python train.py --arch="convnext" --model="image classifier" --dataset="histories of elementary cellular automata, time running down" --train_examples=73750 --image_size=64 --crop_scale_min=1 --horizontal_flip=false --translate=0.06 --targets=["rule"] --num_classes=256 --isotropic=false --norm="rmsnorm" --hidden_act="gelu_tanh" --mlp_ratio=3 --dropout=0.1 --inner_norm=false --moe="soft" --drop_path=0.05 --num_experts=32 --moe_every=2 --expert_mlp_ratio=1 --slots_per_expert=2 --shared_expert=false --patch_size=[4, 4] --conv_stem=true --depths=[2, 5, 2] --widths=[64, 128, 256] --kernel_size=7 --mixing="mixup" --loss="cross_entropy" --residual_init="zero_last" --optimizer="nadamw" --learning_rate=0.0016 --beta1=0.8 --beta2=0.999 --eps=1e-08 --max_grad_norm=1.0 --l1_shrink=0.03 --max_steps=15300 --batch_size=256 --epochs=53.1 --lr_schedule="linear" --final_lr_fraction=0 --warmup_steps=1530 --weight_decay=0.3
Rows from block 5 of a small image classifier, named by matrix and row number. Rows with one number within an expert belong to one neuron, the router's apart. Each number is 128 + 32 x the weight over its row's rms, rounded and kept within 0 to 255. All counts start at 0. After the name is the row's rms in percent of the matrix's.
Before each expert's rows are labels from the 100 images, of 14848, where the router gives the expert most weight on average: "top examples" is what is common among them. Only what is clearly more common there than usual is listed. The data: histories of elementary cellular automata, time running down.
# router: slot weights (model.blocks.5.mlp.router.weight, 64x128), inputs 0-127
# up: expert up (model.blocks.5.mlp.up, 32x128x128), inputs 0-127
# down: expert down (model.blocks.5.mlp.down, 32x128x128, transposed), outputs 0-127

# expert 1
top examples: 110 turns on; 011 turns on; 111 turns on
router.2 099 [ 97 133  91 112 156 151 155 115 114 155  77 121 117 100 112 132  95  93 104 149  86 200 105 195  93 124 120 180  84  89 145 171  96  93  90 148 125 190 103 112 103 119 114 127 144 138 180 164  81  98 161 137 164 111  91 135  78 129 157 168 172 107 107 235 183  92 133  82 131 118 205 104 132 178 123 130 148 143 143 161 125 115  75 162 135 105 122 146 172 124  96 114 101  99 174 115 139 108 125 171 152 111 155  80 152 101 157 114 130 101 142 179 121 152 156  78 102 138 159 173  87 105 154 126 158 174 100 136]
router.3 097 [ 64 135  64 117 159 156 146 104 160 176  72 134 125 115 128 118 105 107 150 203  91 195 117 170  85 126 138 188  80 114  85 163  84 109 139 150 105 179  82  91 108 133 115 116 137 125 157 160 109 113 143 142 178 123 104 118  94 122 136 133 159 107 105 206 174  92 140  95 132 131 207  83 126 186 126 135 150 143 174 161 107 145  54 139 122 106 113 132 180 121 127 152  77 159 152  99 120 129 119 174 166  97 129  99 152  89 135 118 126  64 148 192 122 150 154  98 119 121 126 170 104  90 129 149 123 180 138 148]
up.0 054 [255 128 127 127 122 128 128 128 130 128 129 128 171 125 128 128 128 128 129 127 126 125 149  93 129 129 128 128 134 129 128 128 128 128 129 105 156 127 129 129 218 128 128 121 131  78 126 128 130 129 129 128 128 100 128 128 130 128 124 127 126 130  91 128 119 121 125 126 127 255 127 153 128 130 128 127 128 134 126 127 126 128 133 126 130 115 127 130  86 181 130 128 230 124 127 128 129 126 129 127 124 129 124 129 127 128 120 120 126 129 149 136  62 128 131 128 126 129 126 128 131 128 128 128 128   0 129 130]
down.0 070 [255 128 128 128 128 112 130 127 129 128 130 130 130 128 128 255 128 132 119 124 129 128 128 127 126 132 127 128  82 127 124 129 128 128 128 129 127 127 129 128 129 127 129 123 128 130 105 147 125 128 128 125 128 129 130 128 129 128 155 122 131 133 128 132 126 129  59 127 129 120 123 126 128 125 128 127 128 126 127 128 132 128 129  43 128 127 123 129 139 128 128 127 128  68 128 128 118 127 133 129 136 127 125 125 128 148 128 129 144 129 128 129 132 129 127 126 129 129 127 128 107 121 127 127 127   0 132 128]
up.1 182 [208 125 134 132 127  29 128 128 141 129 255 128 122 130 130 128 133 206 166 129 132 128 151 129 130 127 129 120 144 132 130 127 130 156 129  69 122 126 145 136 122 141 127 121 130 129 131 127 128 214 125 127 109 138 130 128 129 138 128  75 132 127 160 126 129 126 129 128 128  50  88 126 128 125 130  81 127 126 129 113 185 123 228 128 126 129 130  79 128 128 181 128 138 128 128 120 128 141 129 127 128 168 125 130 126 122 125 128 147 129 127 128 164 125 126 128 129  93 128 129 127 132 133 130 146 127 129 145]
down.1 264 [ 16 127 131 128 119 255 127 128 143  97  15 130 128 143 134 128 134 166 128  96 128 126 128 131 125 127 130 129 128 127 128 128 211 128 123 129 133 242 126 129 127 128 127 125 147 128 128 127 128 197 128 129 129 191 128 162 128 126 144 127 133 128 128 159 128 129 123 128 133 129 255 128 128 128 129  74 106 166 127 127 119  67 128 129 125 129 130 128 121 129 128 141 106 128 134  57 128 128 128 129 127 128 136 128 121 103 128 119 126 129 128 127 104 129 131 147 144 128 141 128 132 172 126 127 130 128 128 126]

# expert 24
top examples: 101 turns on; 100 turns on; 001 turns on; large cells
router.48 080 [159 121 111 122 159 126 158 110  69 191 165 121 175 131 146 140 191 130 123 110 117 111  93 122 195 111  95 134 167 154 113 134 136  99 153 131 114  86 196 119 193 106 156 177 131 115  96 146 163 104 100 147 107 164 154 128 132  83 167  69 146 120 144 126  96 206 130 143 100  85  65 168 143 148  71 122 120 108 116  92 100 152 164  62 156  89  92 116  95  80 131 169 117 144  55 160 107 162 129 118  96 134 132 134 120 189  78 128  64 138 163 145 159 129 128 185 151 111 143 130 119  96  91 146 164 126 155  84]
router.49 090 [136 134 130 130  84 105 131 104  85 111 184 179  80 137 179 130 195 101 157 160  82 153  98 128 170  67 133 114 102 173 142 143 125 138 126 133 129  97 208  98 177  78 140 174 119 153  94 128 160 119  95 125  96 124 128 138 194 109 181  76 205  90 110 120 103 194 132 108 158 119  94 183 138 131 102 118 122 144  71 113  83 104 157 111 150 100  84 113  98  93 121 152  71 117 106 139 115 128 149 152  88 114 102 105  93 196 124 147  62 146 150 144 187 161 122 152 135 152 143 126 160 103 129 133 122 120 159  75]
up.0 029 [122 128  44 128 130 184 128 128 128 137 128 125  77 128 128 154 129 129 127 128 127 127 131 128 250 128 128 146 128  82 185  96 128 129 128 131  75 129 130 104 124 128 129 126 128 130 128 126 127 255 127 128 128 130 129 128 128 127 150 128 128 128 191 128 128 126 128 127 128 255 128 128 128 129 119 128 128 127 128 128 128 128 126 128 128 128 129 133 120 127 130 128 128 128  68 128 128 128 126 129 129 180 128 128 177 130 128  19 129 130 128 127 128 128 124 128 128  94 128 128 128 128 149 128 138 128 128 127]
down.0 034 [129 132 130 127 135 125 114 126 132 134 157 119 128 255 138  27 122 114 134 131 126   9 111 128 125 112 127 124 136 125 128 122 129 100 163 127 127 128   0 128 123 131 126 123 128 116 122 108 139 136 115 130 128 127 133 126 122 131 109 128  78 127 138 124 152 130 128 128 144 127  29 127 128 132 125 130 126 130 126 140 129 135 129 127 127 140 136 131 127 131 173 100 134 129 185 132 139 129 127 113 122 128 128 125 131 126 132 127  44 134 201 255 128 107 131 126 128 129  87 125 138 116 121 122 161 129 128 128]
up.1 093 [109 108 124  30  74 114 128 138 127 129 128 128 112 128 135 126 129 121 246 129 125 128 118 179 131 126 130 131 126 137 128 128 101 233 132 129 140 138 134 144 128 129 129 129 141 128 126 193 127 128 215 113 125 125 137 129 127 126 140 127 133  99 138 136 127 128 112 128  62 128 130 127 128 154 194 126 171 130 129 128 154 129 137 125 166 127 127 128 128 133 126 132 125 126 159 130 140 125 128 165 142 128 127 129 148 128 148 140 127 125 107 114 134 132 117 120 128 128 126 135 129 105   1 145 135 255 130 123]
down.1 190 [128 118 129  91 129 132 128 138 125 128 127 128 126 106 128 133 127 137 124 135 189 128 132 220 148 133 143 115 134 130 131 128 127 137 131 128 126 175 133 130 127 135 124 128 128 128 140 127 126 128 120 127 128 127 130 127 128 121 131 128 119 129 117 128 171 128 128   0 115 128 128 129 126 129 129 128 111 128  91 120 127 127 125 228  91 116 120 125 129 128 128 129 127 128 123 130 133 128 128 129 128 121 129 255   5 136 113 128 142 127 127 114 127 128 128 126 128 119 127 108 126 128 149 128 126 255 129 129]

# expert 4
top examples: 111 turns on
router.8 091 [154 117 154  96 166 115 175 182 195 147 123 163  99 138 116 124 170 102 166 153 112 123 104  90 158 146  83 103 144 151 162 149  93  60 201 150  90 103 128 120 145 132 108 191 169 132 149 163 255 135 101 154 136  98 175 122 163 161 184 110 150 146 166 151 122 159 126 151 120 123  86 143 143  96 115 117 127 120  80 124 170 158 144  80 103  86 108 109  78 135 166 162  90 111 117 110 130 160 156 147 100 192 155 115 144 123  91 144 141 173 158 138 168 130 104 156 143 125 108  95 156  76  90 168 132 113 167 123]
router.9 107 [174 122 156 104 144 112 156 196 184  29 103 124 100 171  96 142 105 129 163 150 143 132 171 112 155  95  70 121 101 134  85 129 161 136 119 115 139 154  98 165 132 127  89 156 139 101 105  79 107 113 109  97 105 136 149 131 116 112  81 110  54 100  96 131 139 134 133  89 110 114 131 125 132 127  91 156 137  75 148 102 145 113 152 107 141  90 107 142  48 136 149 149 119 126 148  41  84 114 147 137 136 140  90  77 109 112 104 164 113 128  46 102 115 166 173 135 123 139 117 114 156 105  30 115 151  61 182 142]
up.1 099 [128 129 128 130 126 130 121 128 129 151 129 125 129 128 128 128 255 129 166 127 128 125 128 129 135 142  94 130 128 123 147 128 124 126 138 143 139 128 140 127 128 128 128 128 132 134 125 131 255 129 127 130 128 139 138 130 127 128 129 127 129 128 130 131 131 128 129 127 129 131 123 126 128 127 135 128 128 123 129 126 128 124 127 127  44 133 127 134 128 110 129 181 128 129 151 130 129 216 128 128 129 143 126 126 129 148 132 127 128 128 129 120 123 128 126 128 128 129 128 124 128 128 131 157 130 127 128 126]
down.1 099 [125 128 126 129 126  22 128 130 125 116 128 129 128  33 129   0 130 132 127 119 131 127 132 128 128 129 128 127 127   0 126 127 145 132 128 133 127 129 135  43 128 128 128 128 127 106 130 154 125 128 127 128 127 131 131 128 128 131 126 124 127 130 130 129 122 108 126 122 108 137 128 128 126  75 125 128 128 135 188 128 128 128 123 129 127 129 129 126 127 130 126 140 124 129 143 148 127 129 132 127 131 128 121 138 124 130 126 132 133 128 129 171 131 132  18 114 119 126 109 130 127 128 131 128 127 130 127 128]
up.4 054 [128 129 139 127 144  69 117 130  99 124 126  76 114 112  85 126 130 128  26  93 136 129 157 125  90 129 139 126 146 106 183 139 118  43 138 157 180 123 123  80 134 128 126 107 130 140 127 132 112 124 135  97 126 131 128 127 118 136 134 137 121 131  73 116 127 130 103 121 125 181 105 123 130 120 130 126 119 132 125 138 142 127 131 192  64 128 143 129 127 137 130 127 255 128 167 255 109 117 129 131 145 129 136 130 124 133 127 116 161 147 132 100 125 115 133 127 122 124 127   5 128 125 214 133 123 127 130 153]
down.4 089 [132 122 131 122 130 123 129 128 128 128 131 135 127 132 127 255 129 128 123 124 132 153 228 125 144 129 129 127 128 125 123 135 128 128 128 129 128 126 125 117 129 129 130 128  81 126 122 129 126 115 125 130 124 134 129 105 136 133 216 124 129 133  18 129 126 128 127 128 128 126 126 108  68 125 128 126 121 129 132 131 128 131 129 216 126 129 129 128 128 126 127 132 119 128 130 121 121 130 130 128 132 124 129 128 132 126 124 127 126 128 128 130 126 128 127 127 128 130 124 129 127 124 130 130 122 179 125 128]

# expert 20
top examples: 101 turns on; 111 turns on; 110 turns on; 011 turns on
router.40 129 [132 101 191 129 139 110 133 172 164 130 139 134 138 133 114 144 195 129 142  69 114  77 142  74 177  91  62 109 144 128 129 111 176 106 171 113 115  80 103 182 173  99 151 173 124 151 109 107 238 148 107 167 129 187 135 139 197 121 122 143  97  93 182 138 116 125 124 141 140 109  59 120 128 139 114 132 117  91 127  94 119 171 154 143 131 137 124 118 109 154 146 133 150 145 101 128 130 140  76 133  78 135 122 142 164 138  87 141 111 157 106  87 158  66  97 162 138 132 127  19 175  89 102 133  99 136 105  93]
router.41 094 [139 108 187 162 127 114 146 154 146 105 135 121 164 135  96 135 198 113  95  73 113  79 144  76 157  85  67 107 146  84 144 131 172  61 148 125  98 106  94 150 141 144 144 176 117 118 135 107 207 167  98 146  82 196 149 160 192 144 146 159  76  90 148 120 146 142 133 111 154 108 100 112 137 180  65 147 109  65 132 108 121 162  99 165 136 107  95 148 101 167 106 110 171 119 105 103 170 108  85 107  89 125 124  94 143 115  80 152  78 157 111 138 130  85 116 126 140 148 122  73 192 115 146  98  87  88  91 127]
up.1 209 [ 96 127 130 125 136 130 128 135 126 171 129 125 128 129 162 108 136 128 175 133 117 103 136 124 118 155 133 106 141 162 179 128 125 130 128  94  98 123 129 145 146 104 133  95 129 138 120 146 123 129 128 140 148 127  97 107 126 126 129 105 118 129 153 214 127 124 124 216 123 142 127 126 128 127 128 128 130 191 118 123 129 204 126 133 128 128 128 128 147 125 161 213 136 129 117 124 129 243  64 131 131 198 125 181 175 125 107 131 138 142 114 141 255 128  29 128 128  91 127 129 105 127 124 128 129 251 128 119]
down.1 177 [131 107 125 130 140 108 138 128 140 175 128 135 129 115   0 243 119 194 148 126 128 133 137 130 128 136 132 155 113 128  63 116 133  41 126 124 122 135 130 128 119 113 128 123 112 132 110 125 131 128 131 144 131 128 135 128 123 120 129 127 219 126 126 129 128 120 130 119 151 126 127 116 129 119 123 121 126 126 125 127 153 125 172 120 201 131 138 128 140  96 140  22  70 110 127 144 128 229 128 131 171 129 155  10 128 127 116 140 115 131 102 127 130 125 118 125 150 129 127 134 132 129 120  98 127  91 135 140]
up.3 185 [ 33 128 115 128 128 130 126 128 143 144 128 125 128 130 212 128 152 131 198 235 120 158 128 121 129 128  71 127  92 129 141 133 126 128 129 100 101 137 176 132 139 125 109 133 129 145 128 158 126 131 127 185 154  92 123 130 128 130 128 102 124 142 149 255 127 128 128 139 101 131 126 127 128 127 129 137 207 128 127 111  99 130 126 129 128 127 184 131 172 126 134 191 128 130 132 127 123 255 128 152 143 128 127 131 213 128 130 129 159 132 129 127 138 128  65 135 131  89 127 128  84 126  98 128 132 137 128 128]
down.3 173 [129 129 136 124 138 128 128 118 129 129 127 126 141 132  72 127 123 127 139 125 126  81 125 129 128 128 175 129 127 130  99 128 130 117 126 122 127 129 131 124 103 122 127 126 128 128  53 127 152  63 129 131 127 129 148 128 127 129 121  92 185 126 134 127 139 102 129 182 144 134 140 130 129 128 135 110  88 122 161 128 108 169 147 104 255 117 129 128 124 118 129  75   0 128 127 131 133 155  84 125 128 163 207  93 132 128 128  38 111 128 123 133 130  69 119 127 130 128 135 131 129 128 135 193 128   0 126 128]